Rows from expert 15 of block 9, named by matrix and row number. Rows with one number belong to one neuron. Each number is 128 + 24 x the weight over its row's rms, rounded and kept within 0 to 255. All counts start at 0. Numbers have three digits each. After the name is the row's rms in percent of the matrix's.
# gate: expert gate (model.blocks.9.mlp.gate, 16x96x192), inputs 96-191
# up: expert up (model.blocks.9.mlp.up, 16x96x192), inputs 96-191
# down: expert down (model.blocks.9.mlp.down, 16x192x96, transposed), outputs 96-191
gate.29 095:118101133098120155097097131123120135123166150131117140132121096141127102118157104087128114141138134133114108134167148080107118155140069144141138100129101174135139149139110155118110101143125128112125116151145147170148140132087110134142157125106082134133152114119132070155169122146142122136
up.29 104:135133112096092120101135167123116124145144149136114136108116100134147105140150104124132107143129168161135103096175120095104127139145094122124121092170125152134103163161116140129115082128127138126125105169106189155148125107114113157129153107110090137093145118122137139131122125114137106148
down.29 097:106161115114104139122119104115077108153121088140170106116118127119141131138130146123123110096155114121153093110156190132070107155124125140155090103149139148128133164129155130092121115139125114139159137125165155088099107135158123143119117096115181130129154118148098127140163169138132122132
gate.30 104:140108169102108157118107124133132140115140117102138099184161097152097138144113098065109142104158132113130114064104131118154169182145146092163129135123118121135079123126115159168104107158133116122131159109152107149130167175067120077127114160188065118128106123111136111127130131073144106112
up.30 109:120152102149113152136165095082133103139152128121096155101115118154142142125148103140118123124124151141090132141192158156111121095126115131093117116131082165130127153104176113113131089110106172145126156171095157113136110137126168121140108136127159139153138145155103111144167153119088113137
down.30 109:133147111118096098150156119136147144107070150148102132141099104153180142131164202103138120125113088137153109142125085146133117088105173140151130155152125147105095095152105152111162134112127111088091121117109132110142101121163133141126137154121141109112148140101133128088112120162115176107
gate.31 099:154125129150185137145123134117101130155124127140145124082124168113119164114137152143105120114135103116109143163128142150097093176130115150141130104100134150126159105109145150150159169119082135105118108137135101123115162058095129150126123087154149134133087123166156156131078184162118121126
up.31 104:151145090148164112165137146123105136116119157124108135097126171136126152132129143109135124159123122162079174168117140171079087127118128148121142106102125116149135142103150146143139139117103140111117106126121111104149137084119169164121122095110163166141096113126149139089093116156132148117
down.31 104:101150123107172125124087164138115125117152101130134126117154105157071155153109108140096167115144133126116156149141161165109121103130154135163105101110108166096138132124181153140117106145141128096153113119114123132154170136141159113142117113142159166136148111124099128124109164063136151049
gate.32 100:165153096118099080151131136156105132141118126150131159156115096116115109118147137116100097118159083105141088088118121110174144127149138148143106122141146133138138106134117099138136111107137135127138129169187165167106164138088123128099143138137137129144136154117149129138142115140160159152
up.32 103:148155099149106127140131122130113140141116146148123156134131102133111096087178130115103103150162059095156113108125135112162169140121151169146107115139119126114121096123111084112135126133108115147134156114175169161109145141106117136091174105139133096140121136119176131150137125186147139133
down.32 101:123145113096122111107101160144126106127143093129124141097137134146121117102129101109086147089128150124114117129173101115092132118153099105166150097144137149122156132070182141111138095129163166078108139085136124118148152136165134085169095149126141142147086111117121125141141146124138158111
gate.33 101:090165120090103138107108140151121090130140117131102098109128124151115089112125106119151122125194147155096139155157093107136127136145104139129158126134143114139124128127138104152138110179144167133102134151103184157103113188130148112116098170104126119120135125097143139150143108127165117144
up.33 095:146139115106171100117115151110150093118143144154151126161153118103129072118130085104088071149125177141118116147126129122161137117132115117120139092132141165121159104133084130116148134129138129123127121148098136131156108185079112136157081134121049170142081117098120090129151154114149144094
down.33 102:085126113119146152157120127126136131162101144124131105103105121080117162175121141128170135144139120137155143120107115140148123107087155128125143161118142147142135143165115140144138141082108144158152089151089149089101102099145162123089144107126160137096172145141155135085100127125088150133
gate.34 109:090129109124138109116129111116143111151147133119131115120139122118140117134170090133076095104141132135095165123127119110118113137124111157113114097135122173144131164105111142130161078142123134095128138159094163144137202120173166140127103128153147135152108127109124122134140196096117120131
up.34 111:116103134102087128050129136125125135162098125116128111099116136138151142143129131124119136121146167079180108087137127128112160112144169089165112190118127113121118115072164119099118139160172159132135156145117147116119080162135111096171133167138127144085184112115103137149130124092116123101
down.34 120:125110139147118142118167072157109161116078173132113124121091137126194152141173147150156134164122107146153126140096120129136174144098145144125153150147119150155107121109089122128144163147103074137087123114155140133107091115094108141135151096129131108103144162144185124105112111171104152135
gate.35 103:112106129100132152111150145141102121131112089141151136117127093097143117124117127172118115149131126087127098074138137132155127126133130077179110117102162163079144166131102120134096129100105131157141114131162094100153105146114147094158133128145119106106160114181095094127115167127109141174
up.35 099:128076105111147183096161173144114124106151130112155142123129171134167095145095125107118113136116074133163100112159146147094091138125101104139128101125125152107166140107078145113119116147110098086162104108169139100146119140090124093114167102155121129120119104108110098150118138140098148147
down.35 104:125094130141110164088149150128120134113170122113155117138137096133143132134109105131095101127137111125150109125139177127082141161129118141114142093161100182121122146137157144080122118168133055118155123114154128138106125154118092119134146116085143144139136109097100115168163140103144133135
gate.36 097:149090109108086121122187124141104129150122151145130126109145149110104120158140121089123107127140123118141130104119134081150155107142111109108152173118101106171105146105105103132091086128133143119120147116065160132168117153138177132111111131168112103136199137156110151091107131080133119105
up.36 099:138091100110091108128172148143125139136118182135114101117140128124092113155148113060133121125118101145137141088133136061156156125142115134106116169116093107200099156112111095154086096139140154115113152107057179138134135154136182127113114124164103112128177145150126136087108128094141143092
down.36 093:103124129131141151108170114147125138102115146119097156129073156126170145126141148118170159138146116115142117144127102168075138150095137091130122156152115171166101154138081156132115129131144124104132136116138093164112107110115149127126116132148123093139134135148124184098125092189091138130
gate.37 100:130106143121140115092153210126165110123144112116159123158151089152133163156123106110133146139126130135134131079159136117094146172140102135124132109112116126114124120068127137123093146121128175120143113128124111168124127121109139126151094159139083167103111107139133131162105146104074134133
up.37 095:131149138109130136127110079125126117127147138139118100087122166106127084085154115150092094114123134118139110178102105123184119085118136107139121162143144135136139142180109122132146111141100063125101150146117117097160114136136119130114148115136134082150140130155123144112164156125146110146
down.37 092:114149133149143156124148165118138086119157167125099126123141151145186141117115093123138130111078117145097139102142090148149095125140124104111129133175108108102099161123108184168135099112119111093106139168099123127125099115133117146113123138106105134117105118135118140106132132133131105156
gate.38 090:140154113116136142110123170132114089132142130118142135125135172111117140106128099101103118118144120112134119142101115110109119181152109164131139085146122121131174122106115160098158123096097124063141105166133145155141182106098123194113114118133147165144120138120155143170124182131147166147
up.38 089:140129137058111126111121105147180128148101122123141157149115141125115102113124137151135140126154153111189097117117101080157130115107133099134152155127151118077142095153140131122142140136182176123138111127136145148133130140111129111135156180121122114101168142095106139171141145128156144125
down.38 087:141121138156110123133192127113144098131126159111093140123132104102174109156148144149125172119102134142115144085123123117123129123095078121129118138113142097153109131084098109117164139128120130112112158101169075155082096138124115151151120087118092130152141157149114146130169100129114112135
gate.39 093:157091166138148116124125170155135151112139108088092119184115141172120160134119097099129148083086160133127119124103125122166142115142101137128164113121110107146124124135123110124119139099133127117148133161133116160145163129113137099126147164152088123115117102148141124143134129076102151102
up.39 096:117185118161143139136128098112120103105150111123152170121125182142159139070149103141097106102116134135095102150117134159131140107105152152102154131157153179122145152117141145051138079130093112135145115116116106104179141108159134128122121146100097130156116140113153121168145153099091109155
down.39 097:124109121143113116129141127116106118111121165124127110138108128155160114143177128095160083130066113134137090145143079139122140098108151136122149104177134153093089125165120134116155123144167110131101170170123160094132100152156119098116134139078102111109145093080139150138139116151160129171
gate.40 087:113126136134116141096114144129152147134134139099130117194131129107119096127152085165136114153087145113115130107148112144176137115137116138146129144102127087082110098110113093154126166141138133184134154118147136144098096159114116111114113168124076142155084111157112119141151120169121139103
up.40 087:137143143127153146146117128112091101122132123142102161066149147126125149136097154092091154082165123097128124123114156135083138164163156136140102116139144163152148129119160179149126082140108130091106130131109122123152153081129091140156150101151180135107157137128155128130112148080167108136
down.40 092:135109110139147106133108122092118150101148159120133086176154092141159113149164098145118120117093143156140151139115103140133107165135151149115107141128125144099115107132142189167129144172121097109109139122131147143098117144145108108137117167098133144140094085093120209137107144137159136122
gate.41 102:120155147126121125088073150127183125188128116123168164069139186070138130116136121146139102089145158084136105130151107102129130105114089107144170130123147153083155106106150154119123157155136127111156105135153098127141153114135140101143151134120125113104118116096140137164121150133092108154
up.41 115:091116154133151160169142132119078091077139122122115064185128094173121132141112137138085162141101111146128140119120149170120125168148171137129079133117120126136089140130144131153129112115105133160109155126135154130115107139117119124136079136137143138144134154146125122114159147110166135103
down.41 110:132092138165132154118162115108149182076112160101120161164132172150153170177140158142159155162103099144147165117114146135123132158108153149086143149124069146130093111146117147151092175128114108125121110133163100133102114126091117141157177105165131111121123168151130103089091104163126163134
gate.42 093:084129124166103139105130132134136170098136106139188118178139136159109178113167089095105117107172141128090132097130141155098131143110165122169109121169081130118107157140124117070091114158122118087137140132144161106125128108102119124124123148193146145132121115139117075125105093091149132148
up.42 084:120148124119118088089117158128065134144116145161147117083145144174116126096154115176103140145140111119115109131080121097132155130082122108147143200145080125170162142146107104088131105141115125108130136143130176143142131118132118134111159110131159136150180158143141131121081113138115145111
down.42 082:103125127167143142087140122152112140089134138138112188147155149111126133136112126111157147090155152133082142103119119159065182142123142113108090110157100084140114149141092163138112115127122128128126149099118126074121117139139154132142130113175108152175135134161158082073098120089111084141
gate.43 088:137096157120105139143135163099114105109155108130129095131151118127147113151117114120119118098144143133146107102140146103194158115135108090122105133132100155176094131098098103109108114140095170136144100141105140128098086160118128150129105128134096140136102112138121121153152158131126099144
up.43 091:148150136158132123146149157132143137086134144112131115117113119155120179161115104137121127105139129110134136091117160124069161129142139121154102158127107106113152131107146160124074161153116125103134175132133075113132110112065111107149115105154140102135158146160096108115149118124131099109
down.43 087:179128140097124104107117163155113131128114111154094188116168148132119110114096101087097119099149120150116117098121098092118116155176108093181155166149172077120155139096133174140120102139136113086135149174149121145140126106144126097140161161107112125124131161078144138143136113114174119164
gate.44 100:186142107144137085135146125114103081124124139112101137117118153096104129127156145088123130097152110159122163166119114080095103136185147149090134126124156163144121136106169146144147118148156173098066146126106164146121143071164159111144127120120162121106123137111143155114132141101170120168
up.44 095:103090125094100107118134126137112110137132149124129142080143142118120095153136135125112172157129105133133129087155121117135127108159132062122107143088124102147115161079160104118107095131161157154123173093137133101106121133163163116172134135100133131137199152120089114125145114114134125111
down.44 101:164157159168129133151159090122138130115078162123095112178098137143160133120154117112162121155132129141103123126109124150126162114093134101120122159105131120118098097093119115122152167193096145175112131160154125152113105165103130130110150126116107107126089154112161148134157115169142150153
gate.45 100:135123149118137100135108165133164132100149133132163103134167143158095144162107165157080110126133112160127125141157115136153085139142121155122160110142145092114143151114115147148117118094149108067157103137128127093110130120118133136154116142156072138128143119093077127130124102173098120158
up.45 097:106104100108115128124144118101116108160133096141113137128108093121136089122151102139138131158105143102145137124144153095166135092081113107106099133097107189170111098120185097117155113136141108185116116154122151164121137176154130117119122140086166130124138095133134120127131129094102140071
down.45 103:149080165098116172134139153135146118139107153098113070133115111125140156156094109124128102092076121157136150121142152133143068149167107150140167099103108111106121143107152149140157141114102138161152108199095126116135100122124134176117122093104097138095119109126129125128165164159128159115
gate.46 130:122133152124104167079139141132120130153205117141152177139123149114110159140117129123142125124111140108119119091157172103105143107121088112140149135109092110097107110138135111118064148165108088129122140128126119122132111172060126136140123114162095163168148129107135096117135110084150087118
up.46 116:106155161123101108101132161120122147121109114185138151147150112119121107128160134131134149135123174123105122100112128123132159137112118108166115139131134074126125113153098116094122164160121111140099161129146102109115132119085094172146116100147123128125183150122163118102122112139147110108
down.46 123:092179152151129151110155141124131111123126128139131116097091161142162133136113122112144143134138111148121146137110149139107122147093152107130129167145142122141113191077115109123140101156152109136142152102132106145092124110133113130128113101109164154128174146114152170155144118136172114106
gate.47 099:104072121127089181139087112128134146125170123153142105107142103119076134119086118089150114139113102142134138139122126137138138129152114140118108109156100132151129135153115128134098138136065127169115119099130112116111130166160150102088137107160140114139116107127143106121127134119118072137
up.47 093:132150145148179101083143118120112105125101134090158140157115156120189154154117135142104128106148143101135105105096128136106134109125199124144129146111147122069147132118145127127154120108136164134153106146145138135132152087105114132121087176141141160110127130139081158151145118099126183102
down.47 097:149124143119133118155118146159130117142125115154109137113135128142133124104136085157105087105112101168101099128135117107135143156163133079174138133141137106124140154078155149149136098145134141106140173172116113155105154150187136105113131139090085128128141114104135118151150145105186121135
gate.48 102:118111157166132124124153079107113104092135158128112130184126122157149175151132126108152116127114168143097139108136122130138108149129153128123123158138156152078101148144162111093161099123164165138125128143140116120122105104123148128153067168111128138124123123089126120134116144127157127164
up.48 101:137158108125116140142113108166140150124130111106092144102113141107082109114102159165111183119144096145119137183107126119120078072131109146101146127115150094158158150086120117172099121105123129104128126097126092150099131144112134125136190104117172125147146182138122117102166095162143150125
down.48 095:138136143140157119102124088111057120121105154181103138164162100139134136120151125117126104132162144144067158098152086106146093144119151165146117136099132104090092111118144136115109115130100151117120165121102125144073121149145128137163115143120161175169127142099100122147126118135140141112
gate.49 088:126140120101088173129077111127115127160155144148154097078144100114120094131114117140126115155137137124151075099118153205147108103131132105162116137118122083149144164153082120121137131123090128171146141107126157162139105160100142135070153126127120156119163088145107130117108145096170111132
up.49 089:129118158127136146113111126160131129146105123130140119129116147121097142133164142134098139081142092069126090071167136154149152137121164127193120138082157119094110117140142115106085122138134109153127155105166117164125132126115158115130117157130141088161165095156091130131117131082136153126
down.49 091:123131094138140066167139167141143112099149100143106168105126152127115117127131124073124160141136104145101156126178102086126126096127107127141127090169174131113144112100161123116092107115172145063118139171135128130127165107159136102181109169109099142134138142114114122132135099139114150156
gate.50 102:142164117134126125143144161092125083133145154111129079142153099099109131171115134134132130157102165134142142133150148150140114123137111159106145102112148129107098155121127121145079114130122124152114131145117159094148097134132133134102125097119149168086150096127084142099165109077126131114
up.50 100:174126124137138168103124094107101157151090133089130127127108153124133151114180077117116093095139119106156144123079126151115148149122151149116106112127121127124148127140122118118119100119113126137130119129141142128170125115132133151123185140149154109127082119141150155141076122179115140186
down.50 102:143103124106151108139103145175095170095115124137102182172128124133141125113141103123134176126097117119127144124126099123137102125142147144130134138124154110146152088137119147157143137096147148108111111137104127182147137083130136112148137154135174143114092127162136123103071092130160146129
gate.51 102:125107115134142158143123163113154145161146127129118109108134091142162136097125078131165098138108118141113136169118119105144118104108080080087160119128104137143111140132122148134157096133097117146154118171112116088140101151130147150070111123123029137111099086125126126132130136145095114153
up.51 106:116175160090145093112128142130132093097144112108143132121118145118123111139143125142099148109138148126160104112094092149147147123132152167147111157142131134107194144147094152121101140102131107097140143145136105137154138088128138122147167140158179095148139146163119149144131130112111104139
down.51 108:109134134120133103167149138143143085133145109118113114135115143119155105081111124107105099132105114119127103114128096111168102108142101101122094115152153106112131169143117100135160078120130123136154139129167130136118118082156132104079109151093121145150161143105124131173143126115155086162
gate.52 101:125171101131166151139099118112168127114132126102124130154140061141132134114139102153127102136088110141088163113141116079156136181141112183092120073112123139140134110111196137185143127121144135125137130127158126121105158130146132137107130145131140151118088088124157119157130136151160114107
up.52 116:122130154148109119103139139149116088115155123122146111121109159132130130120131148116101162110145160131140101158124132163090111093121153098145105172180170147123101163164095121079118117141129107112108124150100163143124113112108126131133099139110146100122172190109106167109138142092132116183
down.52 109:147113147131116163159126150135129154110143155107122147124123115170108131170121100153119162129114134113111131093119162105114095155176092132120126094111106093110135174110127153153059122102111167141152129155099112149136123105062132141102149130132119144119120156175100095138139131120188127143
gate.53 114:142135109125085131100116142133094136200111098145141137083145156114131113139142117160136105121125130084155096065147123145093124084124112107156137147109109125138146149098095133107095126156129112115154126151132116135134137162112130146127137094139122159109159090139116157119096119111135118156
up.53 109:126124147144100144110096149144162146154127115117106168113141164106144121127131139130111136099144087065146090123145108139139141126120131124185137113116131127086151078095156163117109182178116125110118126135174068148124160131098126090156145129135139116136143122105154099153144137150114108155
down.53 117:125161132100111112096094135127122108143149122127142109114137106130112117135129141105090133105136148110117112121119141121117115099147116131160169123129167142099153139105144103074135094116155161144117133089127127133148156114137142113128097145058149132144125108085132147165164124080139151117
gate.54 108:153135194114145171114117140098142110133127145103137109151148144160155118129152049106131123104102116102107135125137121103169130151138131078150146132099133122089113106102177136122118103160124151158124153145134147091144128138109152106121107166132109115124084118118089109170148152139159116145
up.54 114:157118141087121140112132131130124133167115145108094095129084137153143113135146110132149130147090115158162147172110109157175078092073123116137175162113131087109103133165153139148130104123171115138135150129161118087138098169150169120153142135093145116104129118108089129144114111165135136139
down.54 101:101127140107170145140120141163107140103161121135117129142112151189117186121121130118109143135107131114155159147120167127124132098141099161100131118132090080139125130159136113124125117118141145101136118117103113144140143104115145112092141155193131145116121137171161134110089108115111114151
gate.55 093:169088112091116104107188110136093151157113154127121129122158112088138113144118131116134110139120113131175139128119104075173119112142127125100139124111104097162119118099121095160137115144126147121106121133097150109129096137108136108102098127179111123134156120127121151096147139132122132131
up.55 089:104175150155130143145095144127146128110148090102129148133102138162117177131124133141141167121102137124084129126140152188100115116101117135165132130109147154073161148137132144105100158099118126148155126118146087145122137124131117136155164123089142141125097139135116095153113113115128154119
down.55 086:147138123128121129163120112080145097125144128118142118137157102108109109128133101165105112130089140125104113105142166115194147167134102144124090108084133067112142113151166101143135154141065147141159141150157154095119098144116122149124166134137122137138132155137134092158159141097175114138
gate.56 110:103134141150145143097130129089158112111135146137140169120126147120159115081147106150105083132136116126113121181131138119160141128125140132110136125128126126119138107131135119090172157176120163133130137119102148121155112105123146132114119159123122132175124148127157145199148192138148116130
up.56 116:091128130172147137105136121088143108113129161129121153116112140133154140086129119172110105170116133152129130189134155164150116088083148133107135121123130100124112121130144119101175156163123156137141123103111115081132091118137144136138095128098124146175135152090151125176167172103125122112
down.56 107:135141118098134137152100114146121187131119097121147122114121111149114159095135127148105159131152105097164133132127128162159136125126118126130106113130095095184158124116145102153139155109125128116164107097091107154134139098134117135127138109179130128119139132177137108104099125137109144096
gate.57 098:084154126098149141123077117114100101150168100150120106119145114119114101146142128121102138139114124130084140118146145178148093116143121149127141061095124182159112147114131149152136100099121089155121101137130132134120189102113119125136101113120133153144093102153139135133146162115124106114
up.57 100:084163098124179151154114126109116128136145120159113104088148107131119089144112112113112122142114114139124125127119115172113061102127103145109118074122139191171119158135088168142121083102132116143134084119114119143170157088101120133117138085127144142157131095149118138124121149122136108093
down.57 101:099131132087123124132104128080127111146163091111161107090142109132116088121107143170106103096159150134124116163100173154127116107113102122107133088128113113145150163138146114084180112146103133131133120102111119110156116136155116159133086104093114123143128087091095159130174166143111114085
gate.58 102:137151160113138110139120119135104141079120106106148134148105173146131109110121131123108104138195134066145108132109143104100160155155127154137129139142140159119141145119129126130125138142131122114128132114154128168127132108072110129107130169146121120129098151148111123166167133192213131124
up.58 093:165093145113136118123111100147087118114130061156132112062133154117089138145103120161138156105126128143140130137133130140144092118158121094163120096125129129192114187131109142126097157110134141090130113101114087118098146132163135125181164104147102155114168134162081143072132139104105118129
down.58 092:144129133118156138149122138140109154144093091182111114094107134148128118084127136135117114116126105114164091134135099110160089144103124105174116138149121113156135096152141117124179125112123115115146114154105157152142125096142110138099153146147156111120169132145157160125074132173142102099
gate.59 099:110161121124151191128123125141171138095148103152139144157120131168108174132077132138140129159089135138080123139149163160133099140138105140112166089138147113106141160125159144120137082114135138118149074091145114106117087112103124142100106119099108175124128160088137076144125125150178130111
up.59 099:152161124115118105165126089129135167116115100111126115178143074129138101125123164155127163127121168141151118124092106151147121089120128139123158112119172082115124112139090122124105132093130165117102103096124122132144136113087112121109145152140141127104112147129136070114135127142121164105
down.59 101:121138144146117100159147126096083101122119163154107128124128163149171089108152146097105087115118098142100108135134112153134188145137113099116084112152088131138106148111104123126157101174096099119096178125138137080130102151119094146115126113113122119192123128110127141094158117144127108134
gate.60 108:126144097137148122156125102138079150122096109143124152121097128145138103126148141156111116107138122132119090138117146166136126086104104106129146148081129146138151147105079097086110139093104156146151120115123097145155071131111162124136121152112123130175148132164081117096125138144098147112
up.60 103:118144151157158126129140101097136105168142143107114116137140150122126168128123142138140111150072168159108145167147149156176146124119122149157150150125108083083109125141175146147169120131134090103103148107121088091123124140136116116140097116146139138126104131093112151121177139097074123140
down.60 110:122146118114111115172100137099150090166143102136141089102116110100074130107112097147092112108139138137104120117151133127155105100120077138121100122098116063120151143128104094130137116131083181147152151136118137133111098160161134181103141121123122132117138100144105119149144148105097112159
gate.61 104:097169126121173108119115141104106089138142113164140156123163147119106137100098103115105122122110126129109098130124113128156072110113081117160151109102137134079163105111172159112189147092112129110118098143132118126135152104133134106112096115139169186167147098116123179146136157116102133095
up.61 107:150102122142088134128158108137150127117140141100131138158079085133140135156152152147149134142149149139141152125160151122107170142130151154089117155141128138156084142129112085117066130159144120145127150153139145113114089155135128156163135135100088097111115166134124079129139100131136130169
down.61 109:157109137141124154108129091135140150114110153099094155167101147116150167144151132117146098130118129098135129148159110111142158127127142156102125155168119119106108093161148131151120144121100111146112120186116174117083117142128121139118168153153124094101114156136172102136112134123136119175
gate.62 119:156113101116125098104123093169127115102119105114128140140111161113117116141114163057141159135104146136117116155110127116153124090114152167122147158124179114132108129126102084137097116118145139131108133138104089131149123134133144122149105143107041107122151137146131075117152124103129139144
up.62 119:157119103119128104099135086169136119097130099112128144143110158120111108122106147052143139136099152138106127158110108110158122089109153164128149154127180112123116119127114079136115121121151129127105144150116104130158129122130153106148102150107042100132145130144132086125150140098136144142
down.62 103:108137149168137154099156114138158128118090126131098144111071109094131162142095124141161120134174134133152123177131125111105159134098143090126138128139134205118114153144134124114149134117137120127156104138163075103097107138135153128141137107123140135103122148138135140136146131134110154125
gate.63 100:107126102150109143150157112138114133135134138163155103121168081131149144117163111117134114143100127138106136077138140163098124133125118111108119126168084094141087132139109104117110113124087123120139133134112140102105100143126115169074067112154101136122106112134153126090095139092127111165
up.63 100:134135138134090146121115156137102190150106142135168103089146172145149132116167100131144121132127113142120142119099120112108155120138108142096169111133077078155102156105104113094082106179115114124127159117112145133119084161116122170109126096127109141095128132147152154125098088148151140105
down.63 099:073147150166154185122139128118145134097118170153123139124125133132104145145132089116179165134114140138111169136124145152074152159081184167117135174124084148119089129163114158137099147154105129129135088130149124115094112175083123123135163121155129122135116141123163102103106114156116118099
gate.64 086:091128168154121120092111151170170158125137108124130140142125149137099145138095141159102128081110100120152116172146121092140107155151130106131169111133131151153170108114091125137103134099162114087177121117149108112073158136106136120135165133175111159133124159142137108131121091157103126122
up.64 084:169117057129135126162139096117119114123116161122110140121116133105168125131149133076191131168153138133104124113092115140109132089091126160108115131139140116078104139120150135120170120137098154181103132120087152129180093106152136134127094107073146099156124110115129146132136170075162142122
down.64 082:104098178123114125099136156131146119122107179089109105164121148149135142196132099086134139126090132174115150093138130151103105132154130128122144137112140126108090161114132159135055097132156169124108167136119098113113103130139163125143096143094120122102116135121109131102145162136159172144
gate.65 101:154129130127119145130111191146170148146152140118122158104099202147102112106114111164130112119141131119144150163119122081118090099117116113109149125143098136123158127121121146137120123151160098091145133144156116149123144199088126121117156186143128148136090097122111112130099078142176126125
up.65 104:140143112158131133135130149132145139077159162132096134134096156159092102127106138146132116135077112143130155153160134090133082093110125150087109170144103127133131154111119093169123102117154116120150138159128138154096112175075101117137142136129111145162109150129089125110155078166179120123
down.65 107:165081153110128139142110135136137179109104128104118116123116117136116118109105132136140145107157096131148156153101132124113150148142141137139129116102096164147167119113133151154097188139135147132157110125102103162122139137098106144163168087110101083110099131142161127121124113170108155087
gate.66 090:190130113104084106134176102164083143155138156157121152136112114110103114126119153133140119169151147120130117117131134087162110088147086062149152144116115130142115134132112101156094121115134107104116146152111151089142083146130144116128121133162137130132159119166121135075123101134127112167
up.66 086:098149159126166143113126117110114124135157114119131128110140140119137149142123164126140139145130165137128128150157150178117098123131090131191150086088134121096125134117153161128128135111156121119127148081180105126135129144147131109174112102094173147112124097115072108152135140096105153116
down.66 086:130166120148100134109114121094155093115175105125172132118143166111117125113144102138127124139117154120115117121107159114134139094120116158084077092149136130123139130145122109083080119149072093173099120194168164097153101155121135155095117121116115144140126146112130119150149129087124107166
gate.67 105:115136124091085122098101133154121133163122114135156139150137131109128112131137117122086140145126110099137094086109099122149138121173132150139157099139126104134162123127137117081123111117088141127113139154149155149134175117118096163092125123141107161140157111147118119156153160143133153119
up.67 102:171083127138112165136160152119083155110146136148140110116134115137143123142164125189128126132112132110127117117145170103112139145189065121119097115134093154132114167125097159124105112144102106134151099146133153122121084142108122147114172095140124115112118135159120112091083101163117116173
down.67 106:147099147122106159130115091119092155105136137089154152129108110164132159164123138116118082091109142104122091136145167150130127146177126141146134108161065125108122188137134124097118108130111129123133139137107164094124116128138100153106119131152113135128121117141083085148140162113182118151
gate.68 117:147119105144117112123114071121122096092147127118142135142114137126119097104140152083089145134112180139114118158103165151157119107124148186102153157122169131132120134154103085109101095132123128110090144103100101158162067135107126132146079145117077112138135160164126085139171147106119125121
up.68 128:149097120130104093105133111173159140115093138122106140146110132157140130118139125072147152141095161148123153129152116159129124117110170165119154145138162116127112113133129100107101113112185144098100142125123096149136132129113134127170093154106077117102133142103129093106135127120107162099
down.68 123:102149170174131150083174094096167117116117149122097134124087132101158136143130159128154107150146128158130120166125109151134162121078152119110117141165128169147091148140099108113151128127142115128130145127135104091103100140140139140139106114117101141134130141124126133149161125140134129145
gate.69 105:130142131149163152142135149098154115087159148139110149110156093095118104075143124116103133126126108144122127154114113100118117117123118147128129112105124112126125092098110130123137192112106136121101118070121124169148096132103151124128142125174102155157103122126177142150141135166137144104
up.69 103:121124151147138157150145155131154166078125142153120150129153108128123137130083126097168127162049127094166125100121122118156161145126134129181158147090115124097151108125157109124126153131137109158155106100167131131127084146153094112137150097135120125136150124106132097135112094160177132098
down.69 101:104129121151111110137168116106136119107140133125167145126097143131144107116126080115117156131172106145126109104106154120111131135083154113088083095114103138155147164111101120111105102140139099122142151102134114123143105131123167138165112132107140135192152125138094115125145119132098148130
gate.70 092:125125122117120167127073146134148109148143088132107112102132117089073092124136146110112139130156112092138142111153101123081161152159129168118094100134144183149132112112137134146115125139158115158096132134140115148100140130144108066160100122134150097123125130129170086149122137136175094103
up.70 088:157134112140135158133116152123170136112137112145109156072120150123104122125110131097147105135166097102169102163104132117077124111126113170106120106151115157136157134102126124129168156142162143136139091142139125169138143119097104099145125075156177130123130160108150106180101140149161112100
down.70 084:099089132161113179122152098124126138108139146144119092094087140125160145108118170146122125151097095116161128138149152131131113108097111167122110107175104102129111147164136112089127141147118113147126098119133155102119103133116108152110152092126138115111176130109137112150104093127111106112
gate.71 100:148132100141148160116130155107098149144122150129148131118128145140161170108142114117116088144114146131112142148139165137099103173109085149114145087139100125140141113118139136103143135114094099107142096136121149129136118101114119176107129115164135157130083109146181135120075159145121148136
up.71 107:124129151073098122107094117137148136132131118135113148144120110125101080125132152142129144118140167104159112105147090110159153089141137128131141145127146137099139106133134129148105133158177120130087142111136116141129154165118112102147144169127132094121146122128100091136152088143164131094
down.71 103:143119134155072129141170090087138094160112140124104102160122140098166115128148127128110097145150127120098118111131127094141124148128099117109103110147147110129087147117118095128152122156100127160108164111132153120066095122141117143124119115082130111122128134109132123140165138127147096183
gate.72 101:116089128162116130090105104120150134091139148124103106108133151163119144129128093162116148113108103133133123165153118145128108121111145139106130152135110146138111165115117158148117146107125145117147155121098064131090116137098133132142111170114086088148114121158085168132190143123122117115
up.72 099:101195154115122174111133144166133139139112093145121156105101133088165142126099163170138128136155097120134116074120108119115125165144122109147142113112121072106192100135172106098128147162118163122132098109155137148126134109115122120093115094107180169098159169109143110148097120165147139154
down.72 103:135064130100147136142091105153120154117106143110114139116121123115113140093129124123141146134104159148143174157136142138139119109138142136114138130112084150147116100134156142162092166103120151143134087134084156130152151115103123114114158159143127105118081159138114132123097145123100152103
gate.73 102:136143129073106113110065132143130080163142087128176130115123133075092101128129130095103115068161152100115089133135124118137130109133111119137132093145147125154150125158137144106122126104101136134085146146133162107121153114161134124115118130155111109156112095158121115130135182094121100160
up.73 089:094132124132169158103134131096127106121126125149120135108111172127158143121099142117146108132149132134137117163062159128103117103106139152114130107150136133136149138133120143117191130149093122123110100126123132156139128088123102151124098092141153140122143162106147133175126183130130119127
down.73 092:124133125139108123103126112135110138145141110151163100111137099130125128108103131159103144111170102095151072091099167139132117125127122109160114136139163139149151141109088094065144154137086158127174125067157137160148107131111124139105117088127141155156191154144122133160133115111161115099
gate.74 095:172108165125155145120098148126149140123166107127158137163102105157077154179118088090136151126163122109137109100131147124081137135115135108152103120099140128112121120130127149125121119111141133147174102132126155135162172118124125128120154131125148166150153108102126126158084089081165132114
up.74 096:171104172104129126115119147136106149098136105108169123190128155180142166142135102114141158104126146094120093088143133172082117124136140106177135147086109128084101113113129147080105139131128124117149119145147148125186115150134139153150132164129124144124147072161088131133093088077120159135
down.74 100:094145116138167128131113102166120164123137110165162152099117130157109148105139116122086160133152106112111109151123145140061092139101151131123123102132151110149131087142140147123125137144160109125166126107180101161117151134096115098124116126147156154137155135133108113157102128108149137100